Rows from block 5, named by matrix and row number. Rows with one number belong to one attention dimension. Each number is 128 + 24 x the weight over its row's rms, rounded and kept within 0 to 255. All counts start at 0. After the name is the row's rms in percent of the matrix's.
# v: attention value (model.blocks.5.attn.v.weight, 192x192), inputs 128-191
# proj: attention output (model.blocks.5.attn.proj.weight, 192x192, transposed), outputs 128-191
v.121 108 [126 129 128 108 157  60 128 128 128 144 128 128 135 103 128 137 109 128 130 129  90  67 128 128 128 128 177  62  38 128 128 128 128 123 135 121 123  99 128 101 128 128 115 128 128  52 128 126 228 127 148 128 143 129 117 127 149 123  79 128 128  94 128 128]
v.122 091 [151 122 131 129 124 116  98 128 128 128 128 128 126 130 128 128 128 128 134 132  93 127 128 128 188 128 139 104 123 114 128 128 128 127 134 109 126 180 128  74 128 128 165 129 128 128 146 135 131   0 128 128  83 128 153 128 136 202 105 128 128 123 152 128]
v.123 031 [128 128 128 128 128 128 128 128 128 128 128 128 255 128 128 127 182 128 128 128 128 213 128 128 128 128 128 127 129 128 128 128 128 129 128 126 131 128 128 121 128 128 130 137 128 188  66 128 128 128 136 128 128 128 128 128 128 200 139 128 128 116 128 128]
v.124 053 [128 130 128 128  74 155 128 128 128 128 128 128 128 128 128 175  95 128 128 128 128 128 128 128 128 128 126 128 128 128 128 128 128 137 138 126 128 125 128 126 128 128 132 168 128 147 129 113 136 132 157 128 126 128 129 128 204 129 128 128 128 128 128 128]
v.125 021 [128 128 128 128 128 128 128 128 128 128 128 128 128 128 128 128 128 128 128 128 128 255 128 128 128 128 128 128 128 128 128 128 128 179 128 128  73 128 128 128 128 128  47 128 128 128 128 128 128 128 128 128 128 128 129 128 128 132 128 128 128 128 128 128]
v.126 054 [128 128 128 130 134 127 128 128 128 128 128 128 155 128 128 116 127 128 123 128 128 226 128 128 128 128 134 132 128 128 128 128 128 188 126 134 129 202 128 126 128 128  84 129 128 125 124 127 130 126  96 128 126 128 175 128  35  82 121 128 128 111 128 128]
v.127 128 [128  85 112 128 123 110 128 128 128 128 128 128  78 128 128 112 125 128 122 127  78 127 128 128 128 151 128 119 130 128 128 128 128 128  85 129 125  79 111 128 128 128  98  42 128 103 128 114 121 137 126 128 123 111 113 126 132 125  53 128 124 115 104 128]
v.128 104 [128 136 128 128 130 105 129 128 128 134 128 128 128 128 128 142 121 128 128 125 101 123 128 128 128 130 124 166  73 128 128 128 128 129 128 121 124 139 128 128 128 128  75 121 128 113 116  77 128 106 128 128 134 128  91 128 134 135 187 128 128 125 136 128]
v.129 105 [128 122 128 105 176 128 128 128 128 125 128 128 128 124  95  39 133 128 122 128 127 174 128 128 160 111 226 108  84 128 128 128 128 125 128 128 190 149 128 151 128 128 143  91 128  99 105 120 128 129 109 128 115 136 128 127 126 126 117 128 128 158 131 128]
v.130 272 [128 127 128 152 128 135 128 128 128 128 128 128 128 129 128 125 114 128 128 128 255 154 128 128 129 128  83 121 213 128 128 128 128 128 149 121 128 128 128 128 128 128 129 139 128 166 128 127 200 129  49 128  83 128 112 128  56 128 120 128 128 103 132 128]
v.131 115 [ 95 179 128 140 126 128 118 128 128 128 128 128 121 129  97 120 114 128  99 122 138 147 128 128 128 128 125 124 123 128 128 128 128 126 129 127 141  76 128 125 128 128 124 127 128 128 165 104 193 127 172 128 188 134 137 119 166 128 123 128 126 128 129 128]
v.132 078 [122 127 128  68 123 130 131 128 128 128 128 128 128 163 127 128 106 128  73 128 120 135 128 128 139 140  87 127 111 129 128 128 128 134 128 112 128 130 128 128 128 128 128 111 128 132 137  95 137  93 121 128 122 128 117 128 171 128 132 128 128 134 132 128]
v.133 103 [126 128 128 128 128 155 148 128 128 128 128 128 126 129  90 126  85 128 138 120 124 103 128 128 124 128 144 127 105 170 128 128 128  93 133 124 117 143 119 127 128 128 205 128 128 123 124  65 128 128 113 128 159 128 202 128 142 128 112 128 125 127  13 128]
v.134 243 [128 127 128 255 128 120 128 128 128 128 128 128 128 128 128 168 193 128 127 128 164 121 128 128 128 128 128 154  75 128 128 128 128 130 120 228 110  72 128 129 128 128 109  17 128 141 142 143 158 129 130 128 129 130  93 128  70 116  91 128 128 129 128 128]
v.135 090 [126  99 128 126 106 131 119 128 128 128 128 128 143 129 128 126 136 128  74 128 179 220 128 128 127 128 165 127 127 128 128 128 128 129 129  82 137 119 128 108 128 128 101 116 128 153 116 128 128  72 127 128  61 128 155 128 123 123 130 128 138 128 129 128]
v.136 076 [111 170 128  77 132 127 135 128 128 128 128 128 197 131 133  99 120 128 176 128 120 115 128 128 185 128 125 128  79 114 128 128 128  96 128 140 129 155 128 128 128 128 158 126 128 128 142 123 150 171 123 128 127  75 127 128 166 102 121 128 129 166 114 128]
v.138 096 [129 184 128 141 129 128 202 128 128 166 128 128 128 117 177 121 132 128 149 128 154 126 128 128 128 128  93 129 128 128 128 128 128  95  50 127 120 128 128 129 128 128 134  50 128 159 128 126 133 119 125 128 126 119 127 127 152 190 119 128 128 149 153 128]
v.139 116 [128 118 128 194  85 130 128 128 128 128 128 128 108 127 128 123 132 128 137 128 107  96 128 128 128  90 187 161 124 113 128 128 128 144 118 103 104 141 128 118 128 128 217 128 128 114 125  94 123 146 140 128 131 144 124 128 136 141  93 128 153 136 161 128]
v.140 064 [128 125 165 185 128 130 124 128 128 124 128 128 122 128 128 124 144 128  77 131 143 128 128 128 131 128 103 126 192 114 128 128 128 116 165 137 118 124 128 125 128 128 112 133 128 129 127 127 118 155 188 129 193 137 129 128 141  37 129 128 128 139 126 128]
v.141 102 [128 129 128 109 185 107 128 128 128 129 128 128 145 129 127 128 125 128  88 128 139  97 128 128 128 109 121 136 187 128 128 128 128 154 131 130 129  79 128 120 128 128 114 128 128  91 124 178 145 126 150 128 171  80 128 130 137 120 110 128 121 135 133 128]
v.142 087 [144 149 128 133 190 149 133 128 128  78 128 128 128 129 128 127 134 128 124 129 128 158 128 128 128 128 128 128   0 128 128 128 128 140 119 124 158 127 128  65 128 128 104  58 128 144 146 126  98 128 160 128  81 128 156 128 128 126 134 128 128  11 128 128]
v.143 092 [144 128 128 128 128 126 153 128 128 128 128 128 133 128 130 105 134 128  45 128 128 126 128 128 112 128 128 152 182 111 128 128 128 133 119 118  92 174 128 163 128 128 132 112 128 123 136 126 118 112  98 128 128 128  58 128 127 136 153 128 128  90 125 128]
v.144 070 [128 109 117 119 154  87 124 128 128 128 128 128 128 128 128 130 146 128 129  71 130 124 128 128 128 128  52 138 133 128 128 128 128 141 132  68 132 121 128 193 128 128 127 127 128 135 151 120 131 128 128 160 119 128 128 119 110 134 187 128 128 112 136 128]
v.145 121 [128 112 131 124 155 100 170 128 128 128 128 128 128 110 128 138 127 128 126  80 141 156 128 128 132 128  73 134 123 128 128 128 128 143 122 125 121 149 128 129 128 128  97 112 128 155  32 130 160 109 128 128  87 137 147 136 127 104 119 128 116 128 128 128]
v.146 138 [128 145 128 142 124  76 162 128 128 128 128 128 144 128 128 123 125 128 138 138 139 131 128 128 129 128 165 118  28 132 128 128 128 144 184 126  72 104 128 141 128 128 106 165 128 130 130 186  55 119 121 128 126 162 177 128 128 118 110 128 128 154 127 128]
v.147 116 [135 128 128 127 149 145 137 128 128 128 128 128 128 128 128  86 139 128 144  54 121 128 128 128 114 125 133 133 120 131 128 128 128 180 128 128 132 130 128 128 128 128  96  96 128 127  99 127 142 154 128 128 127 136 150 128 128 106 106 128 127 140 141 128]
v.148 014 [128 128 128 172 128 128 128 128 128 128 128 128 128 128 128 133 179 128 128 128  92 128 128 128 128 128 129 128 255 128 128 128 128 128 128 128 128 128 128 128 128 128 128 128 128 128 128 128 128 128 128 128 128 128 128 128 128 128 118 128 128  51 128 128]
v.149 165 [142 143 128 219 111 153 113 128 128 128 128 128 128 127 128  36 169 132 121 138 220 204 128 128 128 128 127 129 120 128 128 128 128 128 132 140 130  68 128 128 128 128 108  36 128 150 129 125 222 127 161 128  25 128 147 127 136 104 149 128 128 111 128 128]
v.150 071 [135 124 128 179 127 128 128 128 128 128 128 128 128 128 128  87 142 128 153 129 128 143 128 128 104 128 152 115 100 128 128 128 128 128 128 128 128 116 128 128 139 128 128 146 128  98  83  95 127 150  83 128 143 128 129 128 182 125  94 128 132 106 109 128]
v.151 153 [128 188 128 128 128 149 128 128 128 128 128 128 122 128 123  98 132 128  99 123 199 135 128 128 122 140 126 132 181 127 128 128 128 127 136 133 129 145 128 128 128 128 121 196 128 192 128 102 129 149 134 128  98 128 119 124 129  99 129 128 128 157 178 128]
v.152 046 [189 128 128 128 154 128 128 128 128 128 128 128 128 107 128 113 192 128 126 114 121 106 128 128 124 128 128 128 142 121 128 128 128 112 127 128 130 216 128 128 128 128 126 129 128 104 140 132 128 131 130 128 105  34  96 128 125 153  89 128 128 128 128 128]
v.153 093 [123 157 128 151 123 119 126 128 128 128 128 128 127 128  95 153 127 128 120 128 128 131 128 128 128 128 141 122 138 123 128 128 128 157 138 128 129 127 128 130 128 128 128 129 128 153 125 129 130 128 125 128 199 109 133  70 124 161 137 128 123 134 125 128]
v.154 079 [128 127 128 149 116 127 128 128 128 128 128 128 128 128 136 160 152 128 141 128  70 215 128 128  98 128 132 127 174 128 128 128 128 124 150 158 111 140 128 128 128 128 135 128 128 128 123 122  86 165  75 128  91 130 103 128 137 167 111 128 131 128 142 128]
v.155 040 [128 128 128 128  77 127 128 128 128 128 128 128 128  87 128 128 127 128 153 128 129 128 128 128 128 128 128 128 129 128 128 128 128 186 128 128 143 124 128 128 128 128  86  79 128 128 105 128 128 128 127 128 128 128 126 128 129 128 127 128 128 133 146 128]
v.156 113 [128 127 128 197 129 179 136 128 128 128 128 128 130 132 129 130  70 125 148 131 125 184 128 128 128 128  88 121 131 153 128 128 128  44 128 107 124 169 128 130 128 128 112  85 128 134 134 128  92 131 154 129 119 128 148 128 153 130  84 128 129 194 125 128]
v.157 173 [128 145 128 216 129 127 140 128 128 128 128 128 128 117 127 119 179 128 145 128 110 127 128 128 142 128   8 185 122 128 128 128 128 118 146 182 129  99 128 129 128 128  75 118 128  79 127 123 136 119 128 128 131 120  55 128 128 198 124 128 128  80 130 128]
v.158 091 [128 128 128 197  63 129 127 128 128 114 128 128 128 127 128  83 129 128 145  93 145 198 128 128 128 129 177 132 129 127 128 128 128 120 111 129 120 122 128 172 128 128 157 128 128 122 140  77 163 116 140 128 124 182 143 124 127 125 123 128 146  89 148 128]
v.159 043 [128 126 128 128 128 128 128 128 128 128 128 128 128 109 128  10 137 128 116 128 128 128 128 128 128 128 128 136  51 128 128 128 128 128 128 128 132 133 128 127 128 128 138 128 128 121 128 124 127 114 128 128  26 128 141 128 128 118 109 128 128  83 132 128]
v.160 056 [128 146 129 127 124 151 119 128 128 147 128 128 128 163 128 163 133 128 121 131 107 135 128 128 125 128 144  81 113 128 128 128 128 127 128 137 124 128 128 126 128 128 121 128 128 128  96 103 172 255 127 128  73 122  46 124 158  33 145 128 130 124 149 128]
v.161 313 [128 131 128 255 111 173 128 128 128 128 128 128 128 128 128 141 102 128 129 128 173 131 128 128 128 128 118 128 127 128 128 128 128 125 129 191 127 194 128 128 128 128 128 115 128 134 126 116 171 128 130 128  54 128 111 128  66 129 144 128 128 121 134 128]
v.162 126 [128 118 128 119 123 138 145 128 128 128 128 128 118  86 128  97 150 128 113 128 117 170 128 128 128 128 184 120  81 128 128 128 128 128 131 127 195  73 128 132 128 128 101 179 128 249 128 133 123 127 101 128 107  64  84 128 126 118 105 128 128 112 140 128]
v.163 073 [128  95 128 128 199 128 125 128 128 128 128 128 128 128 178 138 187 128 125 128 105 128 128 128 130 128 125 127 111 128 128 128 128 101 126 107 129 214 128 128 128 128 137 157 128 181 127 142 130 135 129 118 128 128 156 128  81 116 134 129 124 128 114 128]
v.164 078 [126 175 128  84 121 137 128 128 128 129 128 128 129 170 130 121  75 128 102 130 151 128 128 128 103 170 164 126 112 128 128 128 128  91 129 135 139 110 128 142 157 128 126 103 128 127 141 122  81 126 117 128 144  99 136 129 157 135 129 128  94 127 128 128]
v.165 064 [128 130 129  95 135 128 130 128 128 127 128 128 128 128 128 130 186 128 134 128 128 133 128 128 128 128 127 128  61 128 128 128 128 125 127  95 137 125 128 121 128 128 128 128 128 146  70   0 154 128 114 128 133  69  15  97 128 108 127 128 122 136 129 128]
v.166 062 [112 192 128 128 129  90  90 128 128 152 128 128 130 128 128 129 127 128 123 134 152 133 128 128 129 128 144 100  88 128 128 128 128 124 139 116 137 124 128 127 128 128 128 145 128 132 131 197 138 121  43 128 127 128 128 136 133 160 118 128 128 126 149 128]
v.167 079 [128 127 128 128  94 133 131 128 128 128 128 128 129 128 127 134 124 128 103 128 113 128 128 128 130 128 151 107 125 135 128 128 128 119 128 136 154 157 128 140 128 128 133 134 128 173 190 133 134 152  96 128 126 108 121 126 130 130 141 128 139 166 133 128]
v.168 067 [128 129 127 166  90 126 128 128 128 139 128 128 128 128 107 255 112 128  99 120 122 129 128 128 127 138 135 129  91 128 128 128 128 154  73 108 128 118 128 129 128 128 130 128 128 114 124  81 128 211 128 128 127 142 160 128 126  65 140 128 128 148 145 128]
v.169 087 [149 200 127 129  78 193 160 128 128 128 128 128 139 128 126 126 109 128 134  85 112 130 128 128 127 128 121 135 119 136 128 128 128 121 133 132  66 180 128 121 128 128 167 131 128 128 127 116 128 170 130 128 236 129 116 118 161 118 115 128 129 102 109 128]
v.170 051 [128 132 128 190 115  66 130 128 128 144 128 128 166 198 128 131 134 128 122 147  94 133 128 128 131 113 114 128 129 136 128 128 128 127 133 132 129 130 128 134 128 128 112 130 128 164 142 245 121 152 104 128 130 126  98 172  83 148 118 127 128 102 144 128]
v.171 083 [128 125 128 157  93  51 128 128 128 127 128 128 128 173  90 124 142 128 114 128 120 132 128 128 128 128 133 126 118 118 128 128 128 136 126  88 149 101 128 129 128 128  87 120 128 133 128 137 143 221 141 128  66 126 131 128 126 109 101 128 128 138 136 128]
v.172 095 [128 129 128  51 151 129 128 128 128 128 128 128 128 124 128 122 102 128 146 128 216  86 128 128 128 131 140 114  75 128 128 128 128 129 128 128 150 126 128 128 128 128 128 128 128 200 128 135 150 127 103 128 133  88  80 124 149  81 138 128 132 127 116 128]
v.173 076 [128  45 128 138 128 131 131 128 128 148 128 128 117 198 128 201 169 128 135 128 106 132 128 128 127 128 198 106 127 128 128 128 128 211 128 128 110 122 128 140 128 128  66 111 128  76 128 162 135 167 157 128 128 128 133 128 131 138 128 128 128 159 121 128]
v.174 211 [128 128 128 151 131 111 130 128 128 128 128 128 125 141 128 128 150 128 156 124 185 169 128 128 128 128 118 147 128 128 128 128 128 108 129 127 135 139 128 112 128 128 128 119 128 125 121 117 140 122 113 128  81 127  91 144 127 127 167 128 128 127 139 128]
proj.121 110 [110 159 127 132 116 117 128 128 128 128 128 128 128 128 128 101 129 128 113 112 154 231 128 128 132 128 134 122 196 128 128 128 121 128 150 120 135 128 128 129 128 128 210 128 128 169 124 127  69 128 127 128 124  96 146 128 129 128 128 126 128 119 130 128]
proj.122 083 [128 128 127 128 189 127 128 128 128 128 128 128 128 128 128 199 127 128 129 128  78 157 128 128 128 128 122 122 111 128 128 128 207 139 128 109 121 128 128 149 128 128 167 143 128 128 112 128 111 142 136 128 115 132 172 136 129 119 139  69  82 128 119 128]
proj.123 040 [173 115 128 128 118 128 134 128 128 128 128 128 128 128 128 100 128 128 122 115 120 128 128 128 128 128 128 128  95 128 128 128 128 128 128 128  82 255 128 128 128 128 128 128 128 128 128 128 128 128 129 128 129 128 128 128 128 128 128 128 128 128 161 128]
proj.124 045 [ 50 128 128 128 128 128 128 128 128 128 128 128 128 128 128 114 130 128 129 121 226 190 128 128 132 128 126 121 127 133 128 128 129 128 128 122 127 224 128 143 128 128 128  81 128  99 127 128 128 138 128 128 127 128 133 128 125 128 128 128 121 125 126 128]
proj.125 021 [  0 128 128 128 128 128 128 128 128 128 128 128 128 128 128 208 128 128 128 128 128  67 128 128 128 128 128 128 134 128 128 128 128 128 128 128 128 127 128 144 128 128 128 128 128 128 128 128 128  70 128 128 128 128 128 128 128 128 128 128 104 128 128 128]
proj.126 053 [132 128 128 133 128 121 128 128 128 128 128 128 128 128 128 193 127 128 128  72 127  99 128 128 128 128 128 127 137 128 128 128 122 132 128 127 118 121 128 128 128 128 232 127 128 138 126 125 122 124 174 128 111 128 128 137 128 124  70 108 128 146 126 128]
proj.127 110 [132  93 128 127 128 116 128 128 128 128 128 128 128 128 128 126 128 128 128 145 103 128 128 128 128 128 121 152 127 128 128 128 160 134 128 129 127 142 128 129 128 128 130 171 128 127 131 128 114 133 124 128 127 106 128 129 129 128 116 155 131  92 139 128]
proj.128 112 [194 128 128 136 102 113  85 128 128 128 128 128 128 128 128 127 130 128 128 128 125 127 128 128 126 128 134  78 238 128 128 128 128 191 128 119 126 131 128  64 128 128 119 126 128 130  91 127 136 129  80 128 110 128 156 127 131 138 131 127 124 128  99 128]
proj.129 108 [188 142 127 128 133 147  99 128 128 128 128 128 128 128 128 117 120 128  73 113 154 171 128 128 121 128  49 120 127 128 128 128 133 128 128 164 143 124 128  92 128 128 255 128 128 159 168 129 121 124 125 128 131 133 118  74 126 128 128 128 145 114 136 128]
proj.130 257 [128 128 128 128 128 134 128 128 128 128 128 128 128 128 128 129 140 128 128 127 115 128 128 128 124 128 128 181 110 128 128 128 129 134 128 114 123 113 128 132 128 128 119 116 128  86 133 127 128 130 128 128 130 128 129 129 255 128 128 128 128 140 127 128]
proj.131 108 [128 150 128 126 133 127 123 128 128 128 128 123 128 128 128 129 139 128 239 118 126 129 128 128 144 128 137 128 132 110 128 128 144 131 128 140 128 110 128 128 128 128 108 126 128 146 108 133 128 127 145 129 210 128 126 128  97 128 129 128 120 103  94 128]
proj.132 083 [129 133 155 125 126 145 128 128 128 128 128 128 128 128 128 146 129 128 224 126 128 129 128 128 138 128 126 128 148 126 128 128 139 128 111 128 118 135 128  77 128 128 120 129 128 125 128 128 131 127 110 128 129 120 128  40 119 128  88 128 128 128 126 128]
proj.133 101 [134 172 128 128 128 129 117 128 128 128 128 128 128 128 128 128 174 128 133 142 131 130 128 128 195 128 102 137 128 128 128 128 144 128 128 147 127 128 128 124 128 128 128 130 128 130 123 123 115 126 126 128 107 128 110 152 159 126 125 128 135 129 105 128]
proj.134 215 [131 128 128 122 124  40 128 128 128 128 128 128 128 128 128 128 164 128 128 128 103 128 128 128 124 128  85 150 128 128 128 128 113 128 128   0 137 110 128 124 128 128 132 128 128 136 139 126 128 167 156 128 104 132 106 128 167 128 128 128 127 202 128 128]
proj.135 093 [136 129 107 228 145 108 114 128 128 128 128 128 128 128 128 128 122 128 143 125 109 120 128 128  86 128 129 138 183 128 109 128 108 201 128 200 128 135 128 147 128 128 232 165 128  78 135 133 161 107 118 139 128 128 131 128 137 129 111 130  37 134 127 128]
proj.136 068 [237 128 129  12 128 128 129 128 128 128 128 128 128 128 128 128 130 128 141  68 132 126 128 128 128 128 128 109 113 128 128 128 135 123 128 160 135 130 128 121 128 128 123 164 128 120 128 128 128 155 145 128 136 128 131 128 128 128  85 127  83  96 128 128]
proj.138 093 [129 128 126  42 158 109  51 128 128 128 128 128 128 128 128 117 126 128 106 119 110 135 128 128 134 128 107 149 129 128 128 128 129  33 128  50 185 127 128 110 128 128 219 168 128 124 155 155 128 151 128 128 150 147 128 121  75 119 128 132 152 156 135 128]
proj.139 121 [142 129 128 138  81 125 128 128 128 128 128 128 128 128 128 126 139 128 139 158 186 255 128 128 177 128 128  91 127 124 128 128 141 112 127 119 127 121 128 117 128 128 131  87 128 139 127 142 127 175 128 128 137 128 132 128 107  97 156 129 102 141 113 128]
proj.140 073 [136 128 128 205 139 128 128 128 128 128 128 128 128 128 128 141 111 128 235 157 128 125 128 128 147 128 182 127 127 128 128 128 178 132 128 129 124 141 128 130 128 128 201 128 128 110 103   0 128 128 128 112 115 128 209 128 128 128 133 132 127 144 127 128]
proj.141 088 [130 122 125 131 133 101 128 128 128 128 128 128 128 128 128 128 190 128 138 134 150 166 128 128 128 128 145 129 116 128 128 139 126 128 125 138 138 132 128 218 128 128 123 152 128 128 128 108 114 125 133 128 225  82 154 135 134 135 128 121 129  74  59 128]
proj.142 088 [ 93 110 117 190 149 128 126 128 128 128 128 128 128 128 128  91 126 128 118 128 124 113 128 128 127 128 137 142 187  94 128 128 128 102 128 109 142 157 128 129 128 128 216 204 128 122 134 130 128 156 123 128  85 128 112 128 122 165 145 125 121 145 129 128]
proj.143 077 [104 136 128 126 179 126 127 128 128 128 128 128 128 128 128 128 113 128 125 132 128 135 128 128  95 128 119 106 139 132 128 128 135 150 128  17 130 136 128 128 128 128 133 128 128 122 158 128 179 143 107 128 126 128 128 112 142 128  94 128 117 139 134 128]
proj.144 081 [163 128 128 128 128 128 128 128 128 128 128 128 128 128 128 154 105 128 160 130 121 128 128 128  87 128 127 116 129 159 128 128  56 128 128  89 110  64 128  45 128 128  90 125 128 129 127 128 203 148 128 128 136 128 255 126 128 128 157 128 121 178 129 128]
proj.145 129 [135 133 128 125 181  56 128 128 128 128 128 128 128 128 128 103 123 128 131 156 128 122 128 128 122 128 137 170 155 128 128 128 125 121 140 141 222 128 128  80 128 128 138 150 128  61 128 119 141  27 115 128 107 126 128 129 128 109 156 136 150 127 172 128]
proj.146 132 [ 80 129 128 182 132 131 128 128 128 128 128 128 128 128 128 140 114 128 129 135 128 134 128 128 167 128 124 128 255 128 128 128 125 128 128 142 128 117 128 117 128 128 130 109 128 137 128  61 128 127 113 128  95 128 129 111 126 128 129 127 127 141 122 128]
proj.147 110 [128 130 128 129 128  94 155 128 128 128 128 128 128 128 128 128 127 128 151 161 132 141 128 128 125 128 115 129 207 128 128 128 128 128 146 127 182 123 128 138 128 128  91 128 128 151 127 126 114 121 160 128 181 127 150 105 176 127 124 139  76 143 154 128]
proj.148 016 [197 128 128 128 128 128 128 128 128 128 128 128 128 128 128 128 128 128 128 128 117 177 128 128 128 128 128 137 128 128 128 128 128 128 128 128 233 128 128 128 128 128 128 128 128 128 128  66 107  83 128 128 128 128 128 167 128  60 128 128 128 128 128 128]
proj.149 143 [129 123 128 105 122  82 128 128 128 128 128 128 128 128 128 132 160 128 123 129 101 128 128 128 104 128  99  66 141 128 128 128 126 131 123  68 131 139 128 129 128 128 157 147 128 175 181 138  74 128 112 128 128 128 181 128 176 109 181 115  75 132 126 128]
proj.150 080 [ 98 213 147 128 174 123 128 128 128 128 128 128 128 128 128 129  82 128 105 205  75 124 128 128 130 128 130 115 150 128 128 128 129 126 128 123  18 137 128 126 128 128 128 110 128 168 128 159 128 128 116 128 121 128 135 128 127  73 130 170 122 131 127 128]
proj.151 151 [118 123 129 127 131  85 128 128 128 128 128 128 128 128 128 154 129 128 122 132 189 189 128 128 194 128 209  93 221 128 128 128 128 132 128 128 124  97 128 127 128 128 128 131 128  27 116 123 116 128 116 128 137 128 151 128 204 128 128 139 131  46 130 128]
proj.152 053 [130 128 128   0 128 128 128 128 128 128 128 128 128 128 128 255  57 128 128 135 128 127 128 128 128 128 124  92 126 128 128 128 148 128 128 106 144 128 128 128 128 128 128 128 128 128 128 128 129 129 159 128  88 128 128  83 128 128 130 128 130 123 137 128]
proj.153 093 [112 126 127 135 128 161 128 128 128 128 128 128 128 128 128 175 105 128 145 124 131 133 128 128 132 128 111 111 123 128 128 128 156 198 128 128 149  19 128 125 128 128 128 119 128 115 127 167 134 126 197 128 152 128 128 185 153 133  77 132 114 129 141 128]
proj.154 077 [128 135 133 130  85 100 128 128 128 128 128 128 128 128 128 131  92 128  35 128 121 140 128 128 173 128 130 114 126 128 128 128 122 131 145 127  80 124 128 107 128 128 124  93 128 126 128 141 138 140 134 130 121 128  79 130 110 122 127 128 120 135 139 128]
proj.155 048 [128 131 128 128 128 125 128 128 128 128 128 128 128 128 128  67 139 128 128 131 128 128 128 128 128 128 110 123 130 128 128 128 128 128 128 128 128 126 128 131 128 128 128 127 128 127 121 127 128 128 127 128 142 128 124 128 128 128 134 113  68 128 127 128]
proj.156 134 [119 132 128 128 130  51 128 128 128 128 128 128 128 128 128 108 169 128  97 130 111 128 128 128 158 128  68  16 173 128 128 128 147 128 138 104 130 133 128 127 128 128 129 128 128 132 129 112 130 130 156 128 124 135 129 116 129 130 149 133 129 148 128 128]
proj.157 164 [127 128 128  51  55  70 112 128 128 128 128 128 128 128 128 141 138 128 129 128 114 120 128 128 142 128 136  84 111 128 128 128 128 120 128   0 124 130 128 130 128 128 127  94 128 153 130 126 127 181 144 128 141 128 209 142 122 128 142 128 129 190 122 128]
proj.158 099 [ 85  91 128 129 135 136 141 128 128 128 128 128 128 128 128 129 123 128  71 149 129 109 128 128 109 128 131 105 126 131 128 128 123 125 128 128 130 101 128 162 128 128 147 128 128 138  85 222  40   1 143 128 130 128 137 131 193 128 129 128 122 129 130 128]
proj.159 047 [120 124 128 128 128 116 113 128 128 128 128 128 128 128 128 128 128 128 132 151 223 128 128 128 128 128 128 127 128 128 128 128 129 125 128 128 134 154 128 133 128 128 158 130 128 169 128 128  94 156 112 128 127 128 128 111 128 130 242 128 115 126 130 128]
proj.160 067 [144 126 128 127 128 134 148 128 128 128 128 128 128 128 128 128 124 128 136 112 128 138 128 128 186 128 123 132 154 128 128 128 133   0 127 128 131 119 128 128 128 128 141 123 128  38 140 143  57 126 131 128 133 128 130 130 128 129 166 128 128 128 128 128]
proj.161 292 [109 128 128 128 128 132 128 128 128 128 128 128 128 128 128 128 123 128 129 128 136 133 128 128 128 128 125 127 157 128 128 128 121 128 128 126 128 114 128 128 128 128 130 131 128 142 128 126 135 126 136 128 137 128 130 128 188 128 129 127 127 130 128 128]
proj.162 132 [105 133 128 143 128  92 157 128 128 128 128 128 128 128 128 129 111 128 125 130 177 128 128 128 135 128 128 113 217 128 128 128 120  87 128 132 119 187 128 155 128 128 128 108 128  92 128 130 131 146 108 128 127 127 129 128 130 128 153 103 156 128 126 128]
proj.163 072 [128 161 128 117  85 127 128 128 128 128 128 128 128 128 128 127 130 128 128 121 163 172 128 128 129 128 110 145 141 163 128 128 105  94 113 128 129 128 128 152 128 128 142 130 128 146 120  36 120 128 114 130 128 150 126 128 130 129 207 129  70 105 111 128]
proj.164 087 [146 128 150 126 219 110 128 128 128 128 128 128 128 128 128 138 124 128 125 126 205  51 128 128 132 128 155 124 128 128 128 128 128 118 128 132 126  72 128  93 128 128 128 137 128 121 111 135 136 131 129 128 127 169 129 117 126 128  73 128 121 129 126 128]
proj.165 074 [138 149 128 131 128 110 129 128 128 128 128 128 128 128 128  95 128 128 133 127 138 150 128 128 133 128 118 129 182 128 128 128 128 129  80 126 210  46 128  91 128 128  92 129 128  86 129 129 129 118   9 128 130 128 127 131 131 128 110 145 128 129 124 128]
proj.166 064 [ 68 133 128 109 127 160 117 128 128 128 128 128 128 128 128 140 187 128 128 107 146 135 128 128 122 128 234  76  34 128 128 128 122 128 126 130 110 125 128 125 128 128 123 126 128 150 156 146  86  99 128 128 124 128 128 128 128 128 123 128 128 133 128 128]
proj.167 080 [ 77 148 128  57 130 131 126 128 128 128 128 128 128 128 128  85  96 128 139 130 134 114 128 128 132 128 132 103 145 128 128 128 191 125 128 128  94 102 128 115 128 128  73 105 128  65 183 128 128 176 129 128  44 127 173 128 139 152 127 128 145 124 101 128]
proj.168 071 [144 129 129 104 118 125 128 128 128 128 128 128 128 128 128  90 186 128 127 128 148 162 128 128 124 128  78 165 115 128 128 128 127 101 128 128 128 166 128 101 128 128 194  80 128 202 115 173 121 129 135 128 148 114 143 113  95 150 197 130 132 160 105 128]
proj.169 097 [110 182 127 128 127 128 128 128 128 128 128 128 128 128 128 130 133 128 131 125  88  82 128 128 128 128 121 166 152 128 128 128 130 128 124 123 173 137 128 151 128 128 140 148 128 101 127 112 128  64 123 128 126 129 118 131 129  81 128 102  66  86 131 128]
proj.170 055 [104 128 128 175 169 226 128 128 128 128 128 128 128 128 128 126 136 128 126 212  77 131 128 128 131 128 128 128 180 128 128 128 184 128 128 131 128 129 128 148 128 128 130  17 128 140 128 115  46 108 128 128  95 128 123 119 114  66 188 128 130 126  72 128]
proj.171 088 [140 129 128   0 126 159 130 128 128 128 128 128 128 128 128 128 218 128 124 130 126 155 128 128 128 128 130 104 111 128 128 119 122 146 128 130 128 126 128 161 128 128 121 124 128 158 126 105 148 142 163 128 128 128 140 127 105 128 143 143 144 157 122 128]
proj.172 105 [104 122 129 172 128 176 128 128 128 128 128 128 128 128 128 168 155 128 162 128  65 130 128 128 131 128 161  69 213 128 128 128 199 127 128 156 127 151 128 126 128 128 137 126 128 120 149 128 132 119  99 128 145 129 142 118 161 139 116  90 128 129 129 128]
proj.173 085 [114 131 128 105 128 127 127 128 128 128 128 128 128 128 128 185 126 128 112 110 194 124 128 128 113 128  69 134 128 128 128 128 128 110 102 128 135 138 128 127 128 128 137 128 128 119 127  94 125  85 127 128 126 128 126 192  94 128 128 129 173 125 122 128]
proj.174 152 [131 128 128 128 128 179 128 128 128 128 128 128 128 128 128 128 132 128 123 121 129 155 128 128 130 128 164 125 130 128 128 128 133 127 128 202 129  93 128 128 128 128 122 108 128 128 128 124 124 137 118 128 210 128 138 129 120 128 116 128  96 154 116 128]